A small multi-label image tagger, trained from scratch.
Model: norm rmsnorm, num experts 32, width 192.
Training: muon at rate 0.011, 9400 steps, batches of 192.
Data: trained on made-up waving flags, 195000 training examples, 9.3 epochs.
Rows from block 7 of a small multi-label image tagger, named by matrix and row number. Rows with one number within an expert belong to one neuron, the router's apart. Each number is 128 + 32 x the weight over its row's rms, rounded and kept within 0 to 255. All counts start at 0. Numbers have three digits each.
Before each expert's rows are labels from the 100 images, of 14976, where the router gives the expert most weight on average: "patch colour" is the nearest of a few named colours to the mean colour under the peak. Only what is clearly more common there than usual is listed. The data: made-up waving flags. In brackets: how many of the 100, against the usual share in percent.
# router: slot weights (model.blocks.7.mlp.router.weight, 32x192, trained with AdamW), inputs 96-191
# up: expert up (model.blocks.7.mlp.up, 32x96x192), inputs 96-191
# down: expert down (model.blocks.7.mlp.down, 32x192x96, transposed), outputs 96-191

# expert 14
patch colour: yellow (72 vs 2.7); orange (28 vs 3.7)
router.14:144150095151157083125120112159152041136094081145113113117119142165158121103090181160133153176079151119149163074128147125126111148136094143155161172128110131096098104060130156141156147107100128103083161127135101090140127104193139152142164181112094119144100067121060149148138104109165086127
up.0:115132128092123175181138122084177137132058107172215162147060102123147129164117077117084135123147159217092134100200109114073147121126153154067143151090148080097117110132143155122117141102141126117109150133192126120124134116130157149124119149159143097107136127124174146154149143114069128119
down.0:138125082179137029048113065110127120065113076066118138087126116071133145132125154231104127137072065123134157141097096100137115140125131124132157110169162143141099089099179116127172103098178208109128186154098120116124164059097111115130111130131114135147115103139079111119126139071113141133
up.1:131042092156115096088116182131084152081166102123113070130165127106132146112170109182100160144176181109176099128151165117090179099134125136108152136148098090076124108135131119194108121175106122151076094136180128154162093139133098131106113094080126100129000129166137172122127092142105103107
down.1:190186046151131115146138127141123119153097100152107156128154163102150148193162140135095158169094118161199142124089163122147122124125075123138128075143117127137104109073206133121168146111071123131184109116139153155060106160117127103118119141139116077107116076107119127140122065131163100178
up.2:151011126098117181159089120126132112108157168122146149113125071124119110105122169102187074151102083200121133120136121107122098142175141089131127101133111166143179093112113083168183171191166117166114106149120120177114129086150051096177132129058129117104180156098111113097144173160077158122
down.2:109221149125110155141112118102122142138106103116078098094139112187158158071165149119150146132156153143091118139144137122157131138126049086133153144106151081136119172081152114122166113169131173151117153132140036118165150090146151071138118151148138187127141151146138108048130137081131156081
up.3:113090133129125100096105119109123197146120113108101150121169060145140114122126211148126114109108208124105064126127120071116120093108139181104151113168134143117134109146072135137112082199110087118121076137104142146109119202115130188118146174125140092156050164124133099187141097183121153107
down.3:179163110116161087151117155102152103063092079120114136128153189145097141144091074083145123157174109172188131141112148097111141130116123082083126139098083123163134093126131136121064102123105130146146073156182104110117095109120172073121159073121135075136128156213085135132108204087149110161
up.4:119114116123109136138126065135129090164173116102098112131154174156147162107088101098201139162120099167121121162068102165117132064180127141141131118139115072175139169139068058158148134138174136035153099133099123131161137100090132062166103118106173115149161086108115066137162062127127104105
down.4:119113157171121204122141111138138145234135063116096097111126125124128138159058117151117129118045149162119125187145119129130115103076126131077135069216106118229149094114055116123073105158092093146195115160136142132149227123175139091114140094115128175134124152135104116188126101099133156104
up.5:109159122105122125197093160122091104124196122140113183128142080116133166124117165128175100092156110142089097127114141129141115154110113109112105122107104153165122141126133143205146108084173149111135104099190028108125071197143127114150117178103171117179133216136127149139185187151101149171
down.5:188172167131128176000124144210116133149094058155153112129167147033142105106095111092070132138189143119149111171087129192133131129115119114102181159163117138105126139127087142124105137141073139161137127135088210132116126101075126146110138079141102103140112110188137117092130137126101113082
up.6:158036086106072141107191129116146139136163158167084121127097142143115128139118105179099131118113131084091107117154169126110173155082094081113154093144106128113111164151150124126126143072104121190115146145118174176165049148167129085191119090142152108150115083149138133114088120128100137075
down.6:176127083117117203197136111074118119115064126143092139104125120134126106098121151064128119133124116217255118136127108218127126100191134140086025121152128140133141125113093123147095145112115080118106184164147121135072205171108143126139117126117120111157124097150084114068115135177190147115

# expert 6
patch colour: orange (92 vs 3.7)
router.6:106135108057145124147159157141145059139164169126119180111122208087151133103076176130175093178065147160132181095110117103106128163160107103163101114100114147118141107085103121134067149150161156126127107123070102140138150109120159162117159186139156099134090078162176148124096104109109073074
up.0:114125122124159106097109123114075123139122128131145133104137209147119173157100055110090073110156108131196142120119160191109112089148152177129117160111103155089141140213125196155144103110123086135126083199134135100118088138137116158111119195158095116050111111102128125105103156155115122122
down.0:043088135127130228110136118115114146126188155135060177136110141150119138190104121123150133126081164134130120108125120112133105128145142143122153086113165107066105115136146129146125159108127179110163139168100099134165180095154127138119145123129114136128140111107179134174125132012154122102
up.1:141102163119066137129105172119094109129209140162149098153133095149149153168142156146174152186140139114095115114144143176125116020094189146168132088105133127141153161146110095160101104182148094122116145135080099166144158111155181128187162154079165124128170160120125143175119087143184155086
down.1:094129161148128030074113127130110159247113101121116123130117162099111120192092138102134121134127153133147082168096117148110131135130130151080110107126136095154131102159134139140095130087120178134129078127156127135142133173186166125140117074136179170132138168097184122150111074124156132121
up.2:109165147173136120148120169101160136107100131119132142098108165146110143079118130138105190180120103138128135127090063135079118110150159134143110107109126091110158133151195151104106101073148175082147124152082126060110109130122126153145134121141127125163144138107116112079197137105075120199
down.2:116109003127119168118141171101107119083114176098184169160100173128116130206137095228100149125079131089153134179116134104174128109134091103179156111218171136088130150161080119115160175147135067171193105120100116128116110115181124086117166160128124154152129126142112111098130108084114096091
up.3:133121040145094174118115174135120115130181083115144187085122102128133147113116117127106128137213045156188144148126173129185110130157172141111092116138169055159151126188145122135090068057148097130109174114164191084113071167139125130127083099113134167149106175139130096119159130175139158156
down.3:185170174112158098111147135154129208100147126097097113113128175117141120088108120123087113161120199057131128118165125092101122131128120131147161165137108088202134107179122153112113190184093162102126096069209095120094104166105134081114149130111105119160157143102135132112157143097122179173
up.4:158078135154157092127140104178137149122135121161158109077137092069105123128193090070145099183071083137103101139178096093117149116188158164138180106134114144086158146120191107147073163153087116138098098093185093150158077123156106148112091129097122099166163176082107142109065081153068148134
down.4:107195109142148133120161132130136189191122121118132127082146188127146131180080145096102131127081096153197112110182099133106109136142139127125147116161163133159117132142125149142133185145121105109116143094120171123078147156059146111133120164105144149117134065102161116117123191092113095121
up.5:097142098075093154125193175112165091122150121094092083146138122079143196154099188120095150131186123139154150186073168091115156133125160139124117123121133137131127179100081114147062102173074124077120095098115142147176151134136139234141136124102142116122137169167094134118185157098138106196
down.5:211077191054116003174133120139109149138170157167153087078150083122123126089111151126086107123126086122085121097107108127104126119120070064156124124086162118140119128118141136131091162103140062151159101122075167121176109181131136117143119117122142184133133145183196128125126125144155129063
up.6:150122150175124115176151178140165133099094119134135137092135120122102147122154126127098084108123074162133108163157102186164161114155079103153105123136086171111160125116112103182144089132165132104164161122056084092131106135112145175103160126089078081149132140133114117142120156144125145120
down.6:114150059136142071139121097087141107201082106118093108142152179110170112102142064116115146113164164135106141117129134101137136144131148142109099121173148121142131124087134124135072105081102023154084133171155105140087117097063100115130102050123104141132141066111117122073151119094128136107

# expert 29
patch colour: green (63 vs 7.8); cyan (32 vs 2.1)
router.29:069126087159163075117126140122142103124107201123087128183091207098114141110141142147113151128119085133145156104129109129161170111129148119123155101178160089112125123097146117100114155149131171113070133155055126125182105145143164145077116133160097181148083097103103120093135067074194049150
up.0:118090104125108055128084134103166125126139098132098065150139207056148109126150149120103098133204102093086139096126193142124152150117127102176056141098103209120108121138079111120083123122164136118087101138067163123172195113143113129116118147096063144137176091058154126133136119106097155189
down.0:177189177085110170050148104119141113091131134131135177155157099138090120093131136150093127126076058123111127149168119213109118142091053131122182078156218145129113140147151138130100123130148201135133148108067106140138156191101105116126110120123150146139129115115120130147127140210132117092
up.1:157163077107102121102153126076125120062110117190147158157100200103126086207195144144113169159085148181080130121128115177115129132132141101102104180107165149130115078144125129114088114081069108139102152120105081116083111113121136117062112173147152079114134144138065097188100102099176102136
down.1:109154145157161139128128091138130101120094119089081183113137069115127133192120102113120147086066122144208116135162151083140100150119096144136111127141166077033117122100104096145152101149107132065179109115139124101064136070181082177121093142128144118123129127126126144016123167155135072203
up.2:132113143137131125064162124145166108124132079149125132087131159109127112144051108121170091122176083149129133121123122144112137166120106119104097099111115139077112155152116179127116087093095167184122111097056139129141124114125174065136116151170146090174194176141144138162134180113159142162
down.2:178148205037150159124124141164109164134106197110185110087124147130112130110154091080102133146133094137103117144130144219135116150136239148084139152199168151127132153115117128116187149181175117108124157156162134146150078176160047112104156126110137104131133144135138135124126113121136140108
up.3:158139179147167179119187124214169122128101112136091169101134160122142071129179123132095176151138128130142123120085115111160112074141121119163077148088125186098128142095119115118156118082113065148164162095109155156152143052123079162138103111048167118164150111144166066099159108135159112123
down.3:152091133097144104080123138115147102155164097150101136105127027082154101145109126130166131112159115144169160191155117132148126154106070132093151110118098164139118115157136156107125211050074161138161115084207083158103136171153171157137098115144151124107123106150076139140122084104127118125
up.4:122143140091168136144091106102137110125128163125107164108153214165122148129255126110096187129154126110169145137090185169158084154100093145110094145090117153128179117068122160117133103176167114105154128139094093149070091150120086089124143190155144117101144116148150149091161145151080160143
down.4:056180067170111047144125087132144129167093021175144064133137128167091148127027129104121108141157187149134124144112136136115121122108119130120104168138125092105137128098111124140143163144143109146162186184158138126137198057083116157109155100137075118132117137155096116128115116136132168146
up.5:134147076115089081175104163125093085139109096079099082133177125110128160162138107075151108106162155161111118143124098184072108154141129104126191126110077153154152151165162130156112117166196127162050100134136092152192146096089133178165166130146133084097197112175138061131145135172122103184
down.5:150158146151091076084116127133093130155136208239086103090112078207140120095108147092164131122067187099159126140175125086118141125113144132182171118086117068201132151183163141148099183161146111121135093189137128109132093121034147135112105129120123137142138152143169138092112121102149150135
up.6:154101124107091157149080114178112081147141134070092145092130117129065135172127097118164091092122117158068166123155123143128102165148143126122184127065087134072148106119127116160152094196134141142093133098161192128163163097141086140129089073089141090104147091186086142141137112217103099086
down.6:144167161095137106149096167107106126106162119091114120129152165143146124087116091057126126123123111143149107118095128146127137122126143056088145137110137181166131110056124096147109199170082103140117151099178127162110000156068114144117147134123103164107118087109130154100187070110086190147

# expert 26
patch colour: green (40 vs 7.8); blue (37 vs 4)
router.26:098077148133133091139101127133117099141156135186131117104108123135117170099125098154106143078128093145097145156140134148144184171170129122135078057131106190140091111097066097100086089125163087105089156084038086123180137142130115154083086123136157177151059161049111120071187099124173107174
up.0:103088141167083102106056135091102169166099111118121117126086158145103111108106134121103161112146135143080142127160135135183151131133137161100237140182100083129131106141162164113166118114129088109147100127164142143055092089129144172102126174082116153153106120117137226105150108152158092125
down.0:148149136150118190129141168115131180082182190037126154099132069107129107136142138102106165128175082103122143101088126214136124132135149128205080146095087084201148155093176132133146163159083162126178060116092060122109126184112139129119158133159090140131130110067105113151166113088145161142
up.1:138138154078111120152144114167131115120198146098169129123156080140154135128143110130103088158045150099131110121140133118102116191119079090134160079133110096144140113054075132120146169169151100093122135129092133107162157117114131139129147146138156093115201133150115166118130105126148112084
down.1:139088172150117125086145077155144144156126141179141162129120121162122121081146170139135121134093124114118119146128125135117129139190087098154145104176159128081132079166158137127107230118131109130150161096128134129189131169204147084126131156159159132111116133139155138154125110139117119132
up.2:148126152088112151140083134132149124121200149126188152194066070163099151177191117110163112134078135103124128141121073180161119165048149090122122137107129165108114128142163170143134058153100091178125133078143166126113108168134074220163128122133167118086115102163092077186130131151117174146
down.2:079084112130086117143123118163136127130162095125075153098142144102129124154109164129111148123073102126151126141116127173111117127074125081133141114126146094093129076099204109118144142078136128132139136135171112128093136109121127087131134136094084179105143123111140140091125120157143134065
up.3:134157123108166126183123151090111132116122138142117114077123172094146139140106162125073132178131142117078131112177083152133155134089216161124074126144166044152126173126146114133126100148124078192148113159148173145154116155141136091127142143080095101171125208094160149155139145129130065154
down.3:163102112160130138135119185119142159124145119100081108122146140192150119088075085168102130148139209100240145135138133109105117127191137139129156064159114129066142159125097126119088051097159153145128145117081115143171194163138132106139143131116127113142131137139179121129181105085136108179
up.4:098093166103133129129130121136111145152141131107130068158137135092125213135148114131061109119130123161062149153132167103116159164130114124124107081123112118127128103054137096167098126123174161112136127136091128119101157134108140139138109142075130121169100127087094119102218073075092067114
down.4:133175113122114224102111124129111139123202154137107116100124097158112136103111090137154128126112132140189106104095113106156137136111109097195096097136150201120126113073145133126058044094161063155141097128089140122190003145130136117137093113125165159159144156144100133149146123200177118058
up.5:130124113105101167125156146144077114123112072115096108128197152138117119097104084122138126118155169171152123120114190119088141084163117122079164154123100112082128106149098121226188170093118055146133118189153090115187135114130128136114121151110094090121115108127048129102101096129066189172
down.5:172098178151120135123148135210118187115157242104059102126130118182112130022083096134114126124151182089114109102118125088124130120184176146187117167052125124147129143079134134100133124098152091140153122129174161118109146077168139139128149113127122104130121127145141109204130143186128089057
up.6:124094142131174156116084147166103087165152059154155091100162079105124106141130171061210160078140113207125119115162108087177148089115170140162157104074097105141145123121084119181115140158166100099100104170131096140134140123168090107165178169124131120173164190147161129120088197174122151089
down.6:165099095164142232154113121092143128136115217166205104131126190141095116135130145086176114112192144114166103141171139161132122126177149108117107166129152090123121147119222118135108139180132146099090152166100144137165096122074122173121129072136139105101115113116127140137146116156145123209